Weights of a small segmentation model: encoder arch vit, soap at rate 0.0029.
Rows from block 8 of the encoder of a small segmentation model, named by matrix and row number. Rows with one number belong to one neuron. Each number is 128 + 32 x the weight over its row's rms, rounded and kept within 0 to 255. All counts start at 0. After the name is the row's rms in percent of the matrix's.
After each neuron's rows are labels from the 100 images, of 14976, where the neuron reaches its highest value: "lies over" is the class under the peak. Only what is clearly more common there than usual is listed. The data: analogue clock faces.
# fc1: MLP up (encoder.blocks.8.mlp.fc1.weight, 640x160), inputs 80-159
# fc2: MLP down (encoder.blocks.8.mlp.fc2.weight, 160x640, transposed), outputs 80-159

fc1.184 103 [ 57 159 105 139 136 143 149 115 110  90 175  98 133 179 155  76 114 108 129 171 122  73  82  61 124 155 128 134 118 118  93  88 212  89  56 157 136 103 161 100 149 162 128 107 120 159 152  48 128 182 103 213 159 132 136  71  48 165 140 194 128 132  76 108 137 109 144  84 145 115 150 104 126 127 134 124 129  79 147  79]
fc2.184 087 [ 79 151 162 155 116 106 159  90 128 152 158  86 123 128  78 140 118  74 131 104  72 102 213  44 118 161 185 172 106 155 126 138 170 119 163 166  94 135 149 138  82 111 177 111 190  73 153 144 148 121 185 132 178 149 159 150 104  96 127 124 152 159 103 168 173 167 101 134 214 139 160 105 137 195 117 150 112 102 153 151]
lies over: case

fc1.484 111 [104 143 129  83  88 115 102 143  62 145 103 118 138 182 105 123 124  93 136 127 176  75 122 127  57 117 113 144 139 111  88 143 126 139 102 184 106 139 107 107 130 167  97  51  76 170 154 123 140 168 139 104 101 114 125 137  91 168  89  73 127 104 157 135  87  92 161 121 104 135 122  94 107  94  72 180 108 143 117  99]
fc2.484 109 [146 209 166 146 131 146 139 139 152 113 148 176  88 173 182 106  92 144  90  96 165 125  65 160 158 126 186 164 140 111 122 140 119 151 150 152 123 141 147 148  99 168 164 173 226 122 166 142  77  42 132 179  97 131 147 157 138  65 126 164 143 128 161 172 135 139 141 178 100 102 130 109  92 103 202 110 146 114 144 146]
lies over: case

fc1.581 129 [112  91 178 104 141 178 115 117 153 142 112 120 102 157 161 155 113 169  95 141 106 171 110 116 145 132 125 138 157 123 132   0 111 183 155  88 141  92 113 173  69 158 107 110 106 112 160 151 159 136 129 151 135 144 110 170 166 133 139  92 103 142 140 109 103 162  70 103 153  57 116 107 168 148 128  92 136 146 152 146]
fc2.581 111 [218 173 114 119 157 118 131 130  70 136  82 132  95 115  96 170 129 157 112 124 153 107 163 150  83 159  70 158 141  73 129 116 125  74 136 133 128 134 136  86 125  36 162  99  74  91 157  83 148 100 148 122 157 143 123 113  98 121 133 102 134 108  82 156 151 166 154 120  89 161 180  81 156 141 120  63 124 110 136 147]
lies over: backdrop

fc1.99 105 [111  90  90 147  49 111 113 109 138 153 167 127 106 114 150 134 116  85 134 156 134 149 167 103  88  50 139 143 172 150 152 104 134  56 133 109 210 130 142 183  79 108 163  94 140 115 117 146 164  82 137  63 122 191 160  87 153 113 116 127 142 106  79 115 144  99 125 149 126 162 141  81  53 155 123 116  96 148 128 157]
fc2.99 106 [111  81 178 117  95 120 153 134 115  95 168 142 131 163 101  97 134 135  94 117 124 164 163 101 175 140  98 112  84 218 183 106 148  98 163 109 151  97 167 102 100 130 110 140 163 119 107 206 145 101 143 143 113 105 141 159  91 140 172 139 132  85 172 130 153 106 128  74 126  86  97 171 125 162 127  96 119 161  47 123]
lies over: backdrop

fc1.289 104 [125 116 154 148 112 143  73 140 106 182 164 124 133 128 175 138 123 139 129 127 134 121 106 124 137  87  98 124 107  71 170 187 108 113 105  72 163 195  50 133 188 102 124 102  92 129 132 114 139 159  95 136 122 162  95 117 113 119 132 144 115 115 171 188 145 195  96 139 142  94 126 116 135  93 156 117 173 129  77 151]
fc2.289 101 [162 124 156 125  83 156 108 158 125 146 134 126 124  97 148 103 193 186  98 115 158 114 125 155 120 125  92  94 136  75 139 121 108 105 104 140 118 191  14 132 157 110 121 157 128  73 178 100 138 114 161 121  91 157 147  68 152 151 160  76 101 125  84 196 138 131  79 122  63 122  72 118  95 131 168 158 114 115 119 125]
lies over: case

fc1.165 113 [ 83 156  90 124 196 150 147 129  93 164 129 141 158  97  92 179 183 152 110 186 135  88  94  69 123  87 139 145 143 124  85 124 115  99 127 130 119 121 135 130 112 136 152  66 132 116 124 131 114  44  73 105  47 112  95 123 146 157 145  80  85 169 122  83 104  91 115 117 130 118 140 121 125 109  82 107 127  87 101 160]
fc2.165 118 [175 124 134 139  77  82 164 128  65  99 161 143  90 135 158 142  96 161  96 103 114  80 129 153 170 170 164  79  95 113 105  84 136 204 109 222 114 185 191 133 138 128 126 177 162  97 132 113 115 169 127 104 124 169 161 158 148 102 114 122 104 109 160 129 125  90 172 165 128 158  58  81 111 131 187 117 150 119 175  97]
lies over: case

fc1.401 108 [158 122 121 136 122 112 172  86 134 147 137 111  92 105 138  90 105 119 125 110 109 133 139 121 116 138 120 143 152 201 174 112 191 154 147 152 189 138 141 147 118 216  78 131 129 130 132 141 105 114 171 137 130 110 105 136 169 140 126 126  77 135 149  77 151 105 140 123 187 115 143 113 128 100 153 139 146 148 128 112]
fc2.401 096 [ 97 153 130 116 108 122 101 135 138  98 113 134 131  85 167 168 157  69  61 108 125 201 119 112 122  69  88  61  94 148 126 118 152 127 140 123 125 157 154  69 181  77 199 105 100 165 135 175 145 125 127 103 153  98 107 100  85 101 161 141 140 101 117 142 122 115 139  99 105 136 131  82 132 155  70 123  97 111 122 137]
lies over: backdrop

fc1.352 100 [ 82 157 158  65 170 125  69 162 120  88  95  93 177  44  83 122 142 114 124 140 121  61 137 119 125  52 108 177 152 161 129 120 188 141 144 108 154  37 119 108  91  85 146  67 140 105 169  89 115 156 119 149 125 174  88 170 138 126 134 191 123  82 122 156 111 137 120 180 145 109 100  93 129 143 130 136 143 160 156  89]
fc2.352 098 [127 184 166 155 151 147  97 100 164 141  94 124 120 102 138 165 148 123 150 132  48  99  71 148 113  82 110 143 141 111 169 149 132 176 176  88 106 140 155 161 170 129 108  88 146 175 120 192  63  41 160 148 136 101  48 134 185 151  80 101 154 144 158 201 156 110 168 131 142 131 127  93  84 103 157 151 184 135 126 164]
lies over: case

fc1.364 106 [161  87 111  89 132 129 187 151 157 108 111 108 121 156 129  59  84 167 171 150 129 148 123  95 191 123 129 102 114 169 107  83 133  94 112  91 130 159  63  89 101 110 108 104  99 182  69 107 131 116 108 134 186  95 119 116 141 122 153 182 132 130 155 164 188  67 143 154 165 117 201 202 154 111 124 120 136 147 139 125]
fc2.364 107 [140 144 132 172 143 188 143 157 159 156  94 124 161 146 114  82 137 118 142 143 120 131 134 106 143 105 109 119 122 146 123  68  97 175  91 140 148 161 127 142 124 171 121  93 185 136  93  82 130 130 103 107  68 120 127 141 156 179 164 123 115  87 127  89 109  80 104 123 223 115 166 138 101 138 161 157 144  59 117 164]
lies over: backdrop

fc1.552 106 [122  83 100 162 144 103 179 137 124 127  96 103 163  95 141  60 154 143  86 206 114 123 101 155  90 170 131 101 123  88 110 162 116 109 130 158  89 167 177 138 125 148  95 165 116 226 116  85 110  64 163  82 145 165 119 150 137 132 176 137 138 162 135  62 173 150 160 103 129 145 111 147 182 125 110  80 148 108 118 100]
fc2.552 107 [130 135 152 128 116  70 153  58 114 105 119 150 123 112 111 113 157 169  77  90 163 129  84 151 111 103 157 167 152 123  92 123 163 178 134  91 190 108  58 181 147 143 106 138 191  82 107 160 122  72 162 161  96  96 182 126 187 126 118 110 227  77 183 183 115 184  88 133 119 131 118 120 138 102 123 166 124 138 149 134]
lies over: backdrop

fc1.446 100 [ 80  83 100 143 113 125 136 140 147 134  94 112  78 154 109 118 128 147  88 160 158 103 111  54 109 127 134 122 157 109 105 104 128  99 117 192 147 145 116 121 152 138  97 134 177  58 152  99 104 154  91 107 187 114 143  61 168 148 142 148 118  98  92 166 134 123 141 144 163 110 126 129 125 150 118 119 124 120  74 112]
fc2.446 095 [132 122 140 115 122 151 181  61  49  96 104 132 131 159 129 136 129 103 131 117 146  99 116 124 128 202 148 110 192 136 104 182  87 103 146  80 104 108  56 162 153 107 115 101 145 145 120 101 183  93 142 168 157 110 120 114  81 129 127 152 148 140 146 121 130 168  84 145 134  30 161 126 110 181 115 106 175 139 124 167]
lies over: backdrop

fc1.291 102 [121 138 157 121 149 134 186  90 171 155 102  87 189 108  82 105 133  79 150 107 125 164 135  95 176 194 151  84 141 127 160 186 116 113  95 128 101 140 125 209 149 147 112 133 132 160 156 155 106  98 111 102  94 127 117 122 103 132 141  89  82 123 106  84 183 167 146 106 162 120 124  73 130 161 141 149  95 139 119 109]
fc2.291 098 [149 121 161 165  87  84 117 184 153 117 135 155 153 132 116  74 120 106 143 183 108 161 111 172 100  82 133  69  73  83 119 131 117 130  86 156 138 102 120 113  95  79 125 142 166 134 142 164 117 156 114 121 184  91 102 149 159 144 176 152 210 125 161 180  90 165 111  95 123  75 131  75 140 134 126 137 201 186 129 125]
lies over: backdrop

fc1.181 105 [ 67  67 207 150 129 142 133 140 128 137 127 133  94 123 122 108 113 103 141 172 130 137 107  79 118 131 116  93 143 111 205  96 105  86 197  77  77 171  67 155 158 127 104 126 144 118 167 144 133 102 149 117 129  89 133 124 150  91 164 159 130 151 112 137  98 119 180 153 207 177 121  67 115 105 132 118  89  60 140 150]
fc2.181 100 [142 155 114 142  93 160 173 141 134 158 133 133 134 154  87 178 179 154 134 119 136  97 186 176 185 141 153 118 203 185 134 140 142 103 144 119 169 120 157 120  85 152 151 184  90  99 192 161 144 180 146 153 160  95 220 141 147 164 169 130 157 130 163 195 108 142 128 101  99 159 118  83 160 154 168 127 100  66  99 191]
lies over: backdrop

fc1.379 090 [105  82 211  83 127 178 132 102 144 153 127  97 133 107 150 115 116 135 135  95 126  76 115 107  85 140 133 163 151 122 183 159 134 147 137 213 121 146  84 149 121 121 100 143 140 141 137  72 118 129 109 118 230  96 168 130  98 152  86 139 115  93 130 143 122  80 151 106 149 124 114 102 158 157 149 107 138 155 148 163]
fc2.379 100 [ 32  91  88 169 164  99 112 138 156 139 161 156 154 116 151 165  95 139 108  95 114  87 146 149 101  88 164 109 114 120 131 150 177 161 138  29 151 108  66 146 143 167 131 164 101 129  87 181 176 166 110 133 100 166 147 149 170 142 142  93 124 108 136 121 122 141 146 165 134 150  70  88 154 114 154 153  96 129 116 133]
lies over: backdrop

fc1.212 093 [112 138 134 129 160 141 149  91  91 124 105 180 128  93 178  80 173 157  97 156 116 142  97 124 182  83 112 138 112 141 137 109 116 146 153 172  79 204 104 159  83 171 108 151  88 131 121 170 172 116 119 137 146 126 115 126 116 179 128 168 105 181 189 121  70 129 111 110 140 158 135  99 153 108  95 124 168 102  70 168]
fc2.212 095 [100 128 163 158 131  76 171 150  69 144 156 127 151 145 126 128 124 128 117 141 134 104 148 171 150 155 114 122  26 121 134  98 158 114 160  72 162 172 115 143  72  96  99 141 154 143 151  98 122 120 115 105 125 139 175 134 159  57 127 128 102 156 151 114 146 176 110 125  55 116 179 120  78  87 124 105 142 169 145 127]
lies over: case

fc1.550 116 [152 129 141 149 168  88 129 165 104  91 129 138 113 132 109 127 156 124 123 181 120  55 148  93 196 141  88 138 149  75 114  93  99 173 103 124 118 101 130 175 134 154 206 139 111 116 118 113 150 116 169 122 119 191 129  99 148 103 145 164  94 125 128  88  64  79 101  96 118  68 124  90 136 118 167  95  90  88  90 132]
fc2.550 106 [104 105 191 129 143 158 114 101 116 113 101 120 142 104 152 124 202 107 104 171 119 208 107 104 154 110 128 124 160 120 137 172 155  99 194 151 130  76 162 142  99 138 165  68  79 112 144 150  98 144  68 158 161 143 133 160 202 145 138 128 144  55 118  94 133 110 113  89  52 175  97 156 103 184 160 118 139 161 109 171]
lies over: backdrop

fc1.629 098 [ 74 122 131 154 152  80  73  93 159 143 132  78 141 142 120 156 151 136 172  99 116 189 115  74 126 149  99 145 124 114  96 108  90 165 134  73 145 132 155 176 152 184  39 131 117 128 117 133 150 161 139  73 147 139  96 107 146 108 152  88 123  63  94 138 126 149 156 107 167 145 192 113 132 130  69 161 147 145 156 145]
fc2.629 091 [ 95 123 175 113  44 124 151 108 112 141 114 154  97 137 136 130  79 137 148  85  94 109 132 122 111 111 154 102  92 157  73 129 115 132 166 121  77 133 117  88 167 127 107 132 166 116 106 133 101 117  60 143 143 118 100 114 121 118 121 143  59 143 161 181  96 133 151 110 172 104  79 122 160 120 102 179 102  82 116 148]
lies over: case

fc1.112 099 [ 96 112 131  96 164 161 129 149 208 158  94 114 169 174 128 140 149 131 135 167 117  86 129  99 134  60  84 128  83 124 105 150 116 129 112  97 163 166 123  92 196 113 130 144  66  72 125  66 145 154 124 111  61 140 128 131  92 153 147 148 158 144 166 111 111 191 134 109 163  80 124 100 167 152 144 101 119 114  96 118]
fc2.112 096 [133 132 133 140 136 115 120  61 105 127 114 130 114 165 138 119 138 138 128  81 172  72 114 139 149  73 188 163 201 103  86 155 104 117  57 103 131 128 129 162 157 178 115  64 200  82 113 113  97  90 119 145  77 111 157 168 101 140 114 147 135 146 155 137 154 165 145  78 137  95  51  74  74 133 144  65 168 132 129 164]
lies over: case